{"model": "contrastive image-text model", "dataset": "rendered made-up planets", "train_examples": 195000, "image_size": 48, "crop_scale_min": 1, "horizontal_flip": false, "translate": 0.06, "rotation_deg": 10, "color_jitter": 0.2, "tokenizer": "word", "vocab_size": 28, "loss": "sigmoid", "embed_dim": 256, "encoder_arch": "vit", "encoder_norm": "layernorm", "encoder_norm_position": "pre", "encoder_activation": "gelu", "encoder_head_dim": 32, "encoder_fused_qkv": false, "encoder_bias": "all", "encoder_qk_norm": false, "encoder_parallel_block": false, "encoder_moe": "top_k", "encoder_num_experts": 8, "encoder_moe_every": 1, "encoder_expert_mlp_ratio": 0.5, "encoder_experts_per_token": 2, "encoder_shared_expert": false, "encoder_patch_size": [8, 8], "encoder_conv_stem": false, "encoder_layers": 8, "encoder_width": 384, "encoder_positions": "learned", "encoder_pooling": "attention", "text_encoder_causal": true, "text_encoder_width": 320, "text_encoder_layers": 6, "text_encoder_norm": "layernorm", "text_encoder_norm_position": "pre", "text_encoder_activation": "gelu", "text_encoder_mlp_ratio": 4, "text_encoder_head_dim": 16, "text_encoder_fused_qkv": true, "text_encoder_bias": "all", "text_encoder_qk_norm": true, "text_encoder_parallel_block": false, "text_encoder_inner_norm": false, "text_encoder_positions": "learned", "residual_init": "zero_last", "optimizer": "adamw", "learning_rate": 0.0014, "beta1": 0.95, "beta2": 0.95, "eps": 1e-08, "max_grad_norm": 1.0, "max_steps": 3100, "batch_size": 128, "epochs": 2.0, "lr_schedule": "poly", "final_lr_fraction": 0.05, "warmup_steps": 310, "weight_decay": 0.5}
Rows from block 2 of the image encoder of a small contrastive image-text model, named by matrix and row number. Rows with one number within an expert belong to one neuron, the router's apart. Each number is 128 + 32 x the weight over its row's rms, rounded and kept within 0 to 255. All counts start at 0.
After each expert's rows are labels from the 100 images, of 14976, where the router gives the expert most weight on average: "responds to" is what is common among them; "place" is the part of the image that holds the peak. Only what is clearly more common there than usual is listed. The data: rendered made-up planets.
# router: router (encoder.blocks.2.mlp.router.weight, 8x384), inputs 192-287
# up: expert up (encoder.blocks.2.mlp.up, 8x192x384), inputs 192-287
# down: expert down (encoder.blocks.2.mlp.down, 8x384x192, transposed), outputs 192-287

# expert 4
router.4 [113  99 145 112 128 105  97  90 156 159 141 115 188 102 101 113  87 147  85 101 108 117 114  93  60 116 127 122  99  74 148 148 108 149 180 118 133 144 154  68 130  95 188  97 141  83 131 160 147 176 145 135  85  68 141  85 108 129  93 126 142  97 132  86 170 121 152 115 121 162 185  89  95 146 145 154 137  97 104  97 120 117  55  76  93 142 153  81 158  79 135 108 165  94 125 158]
up.0 [ 83 158 129 132 107 151 229 127 116 135 110 148 140 156 107 147 213 114 134 140 124 165  90  97 109 128 180  88 117 129 114 131  85 108  38 160 132  94  79 140  88 169 104 109 135 195  60 110 110 107  88 169 138 134 117 146 158 156 130  92 105 167 164 121  57 146 124 115 149 105 106 140 135 130 152  71 149  61 111 173 151 107 142 123 145 134 145 143 136 183 108 138  99 133 182 100]
down.0 [118  68 111 145 123 178 158 171 129 129  67 120 111 127 102 121 132 123 201 142 112 172 150  50  96 163 123  50 138 141 119 100 144  85 208  86 164 131 137 141 132 197 164 114 133  88  96 187 136  98 139 131 159 108 143 152 109 136 131 130  84  94  96 122 130  90 108 157 104  26 129 116 124 129  81 105 118  87 154 154  95 128 138 145 140 109 111 126  95 154 144 187 141 133 163 117]
responds to: crescent; glowing rim; desert world
place: centre

# expert 1
router.1 [149 171 139  96 162 131 150 140 162 103 168 176  91  93  99 157 127 102 108 137  77 148 156  95 134 129 103 112 182 117 138 103 108  87 127  80 158 122 143 153 103 160 169 154 142 100 129 164  95 184 148 156 159 112 127 124  79  74  82 113 115  51 103  93 118 116  96 165 169 115 146  98 163 113 167 126  67 121 130 135 131  52  89 140  85 145  98 107 135 119 119 155  82 126 128 170]
up.0 [179 137  52 165  62  97 124  93 101 154 144  97 102 128 132 188 100 174 125 166 120 128 139  80  86  91 157  95  88  46 124  87  83 155 117  98 184  78 133 157 122 135 113  32 121 144  64 104 132  92 170 100 133 133 121 141 114 182 134  94 119  51 159 211 160  87 113 165 138 129 134 121 142 100  85 129 141 148 155 156 119 112 103  89 110 149 135 172 107 107  93 124 174  85 101 110]
down.0 [151 139 148 130 112  77  93 184 108 162  99 124 160  99 100 127  49 115 148 181 118  91 179 104 136 101  81  91 148 138 133 108 196 167 133 124  54 134 165 133 182 142 136  96 125  91 146 148 188 112 157 171 137 167 122  66 126 184 154  90 187 100 122 115  76 113 115 102  61 158 176 122 158 101 136 112  80 149 113 124 123 134 141 105 112 160  68 119 142 129 155  85 124  82 113 198]
responds to: rings; lava world; moons: zero
place: bottom left; middle left

# expert 3
router.3 [182 121 188 108 151 152 152 144 173 172 167 117 116 152  88 157 165 180 141 166 136  77  98 122 184 140 147 127 168 138 132  70 149 201 160 126 104 123 139 174  99 181 169  95 134 163 143  37 151  93 158 109 105 148 156 142 112  90 161 175 184 136 122 170  92 126 132 157  88  69 132 139 120 170 122  92 189 141 142 108 124  86 149  87 180 105 120 114 170 118 146  65 120 127 180  90]
up.0 [170 121 116 112 101 153 149 130  69 171  88 169 105 178 124  84 116  53 112 100 147 140 188 144  95 146  95 137 132 137 118 126 139  99 100 137 128 152 114  88 142 152  96 104 122 166 128 114 151 126 124 130 198 113 100 131 160 174  97 128 145 125 121  51 111 135 123 101 138 126 133 150  90 139 130 119 101 155 114 175 143 180  93 200 133  71 144 120 147 152 125 162 108 127  85 181]
down.0 [ 94 109 131 148 173 161 186 109 160 113  84 165 151 167 128  93 139 131 117  45 122 181 110  88 117 122 145 137  86  96 126 171 194 144  82 142 114 164 110 109 165 108  77 110 164 136 153 132 131 177 120 141 117  90 132 142 111 131 161 101  95 139 172 186 103 109  95 101 165 136 133 146 132 144 103 184 130 130 115 133  66 152  34 125 108 114 170  97 111 118 115 137 144 144 126 112]
responds to: moons: three; banded gas giant
place: bottom right; top right

# expert 2
router.2 [151 114 122 163 151 126 146 124  94 126 117 110 195 158 171 159 140  82 158  69 166 107 122 129 117  90 152 167  98 150 127 210 154 148  98 149 101 197 125 118 184  89  97 175  69 115 169 167 166  98  66 107 122  96 122 183 172 147 132 141 141 211 115 118 134 188 210  75 134 168 136 140 156 128 170  94 133 127 100  88 111 151 138 185 111 168 140  86 133 130 125 115 128 113 141 114]
up.0 [158 162 147 111  88  84 128 117 175 104 125 155 125 154  94 113 121 118  85 147  73 147 123 156 176 122 114  92 139  54 168 105  87 104 106 142 164 116 111 106 122 177 135  74 148 118 180 158 151 157 188 182 127  85 146 136 142 107 158 173  91  95 127 100 115 103  50 129 157  98 106 124 156 154  73 103 110 113 163 151 160 148  93 113 127  70 123 140 151 147 106 134 141 131  81 149]
down.0 [127 103 112 138 120  97  98 148 133  82 150 117  87 146 103 125 134 171  39 149  79 100 127 142 121 142 112 118 136  68  90 109 118 148 131  90 180 114 123 141 137 191 154  78 139 130 115 109 161 159 168 169 178 171 163 216 158  90 111 169 145  84 149  93 131  71  59 123 117 132 143 114 115 159 102  85  71  76 119 127 145  92 151  56 130 140 137 152 107 138 108 137 123 169 124 103]
responds to: full; glowing rim; cratered rock
place: centre

# expert 5
router.5 [ 70  58 131 119 139 138  84 168 141 110 140 133 166 110 114 175 126 157 132  74 141 167 136 156 158 130 153  54 101 145 104 124 158  77  47 195  99 136 126 136 144 140 106 116 124 147  47  85 167 199 150 133 173 131 168  55  90 100  80 133 131  56 104 114  78 141  78 103 157 138  69 197 106 157 105 127 127 141 121  57 152 129 120 167 111 126 133 114 164 111 100 144 155  68 116 162]
up.0 [116 121  88 154 116 200 237 155 171 120  93 118 132 165 105 183 142  89 156 128  99 127 112  80 139 124 148  75 130 140 110  73  65  86 120 124 121 153 116 170  91 151 143 102 140 141  66 141 146 158 115  89 115  86  55 131 103 130 152 149 137 114 131 184 140 112 162 125  92  10 142 179 137 121 149 124 114 172 136 156  89  91 155 115 172 146 105 113  81 181 117 110 160 171 158 166]
down.0 [ 95  54 138  57  58 144 178 125 112 139 174 129 143  71 112  89 132 161 116 122 139 109  92 169 126 180 128 144 121 180 152 113  96 146 100 176 208 143 112 150  93  87 127 137 106 200  97  95 154 157 143 127 145 109 146  95 127 107 125 154 100 162 122 135  96  70 111  93  92 137 120 153  58 113  91 134 142 123 124 108 195 138  98 163  61 138 173 164 177 107 146 126 191 118 122 142]
responds to: ocean world; crescent
place: bottom centre

# expert 6
router.6 [101 144 128 154  60 119 119 125 130 142  79 132 110 117  87 162 167 176 128 160 112 164 154  84  89 109 135 168 122 118 108  59 144 104 157 194 158 102 122 147 128 123 122 117 138  93 176  52  95 105 169 117  98 156 189  88 127 184 152  92 119 111 165 118 124 166 110 149 129 122 136 108 143  72 153 112 104 155 176 137  95 124 149  60 121 149 120 228 116  94  97 170 166 111 117  98]
up.0 [106 128 117 140 140 147 102  99 124 104 149 147 136  87 139 128 100 161 138 130  92  76 160  86 107 172 103 135 147 158 113 137 182 125 186 154 115  95 143 129 143 152 182 107 178 130 173  55  67 159 149  84 169 189 107 106 149 155 141  86 155 121 154 130 115  96 143 140 114  82 105 110 106  75 132 155  96 154 150 132 155 131 152 107 157 134 107 139 107 159 146 115 121 157 163 123]
down.0 [129 164 157 132  77 106  73 136  45 157 118 125 138 129  96 114  87  97 141 128 138 159 152 170  78 139 112  89 186 100 147  41 119 101 126 167 120 143 117 107  51  84 122 157 134 125 110 119 138 130 125 161 136 156 108 115 161 122 137  54  98 118 172 104 108 136 151  92 132 120 147  96 171 119 106  63  92 169 122 156 151 110  93 165 126 157 138 135 162 164 162 123 117 118 101 115]
responds to: lava world; rings; moons: zero
place: bottom right

# expert 0
router.0 [ 96 182  66 153  87 129 125 161  67  77 101 188 130 124  84 134 105 128  89 123 126 132 115 141  91 205  80  23 134 129  77 131  78 106 148 152 118  92 172  98  85 103 124  59 106 166 123 149 155 171 115 134 160 153 102 124 215  75 102  77 131  52 177 103  96 155 135 116 128 103 119 150 156 121  43 111 122 139  78 155 187 124  85 144 115  67 161  90 158 135 191 151 111 100 110 142]
up.0 [112   1 153 132 126  79 121 140 155 108 146 162 147  75 133  98 139 167  91  74 157 123 161 155 106  87  86  51 142 131 129 158 140 154 132 150 104 118 165 146 157  98 106 106 162 105 187 103 105 134 202 116 136 118 203  99 118  71 133 158 121  82 129 175 131  83 121 108 140 155 131  91 141 116  61 127 103 134 115 102 151 172  96  71 147 139 136 177 126  75 116 137  77  91 142 136]
down.0 [ 86 101 133 120 182  77 138 102 141 161 134  66 106  77 147 103 122 120 108  96 150  96 133 152 198  96 112  78 108  82 140 132 104 185 162 110 140 128  99 113 165 127 116  65  82 138 120  95  89  95 123 123 100 138 150  86  93 132 126 141 255 114 129 145 120 113 112 186 117 152 186 101 130 107 108 137 132 135 144  97 135  96 162 180 161  22 116 107 111 129 115 120  84 124 108 145]
responds to: crescent; cracked ice world
place: bottom right; top right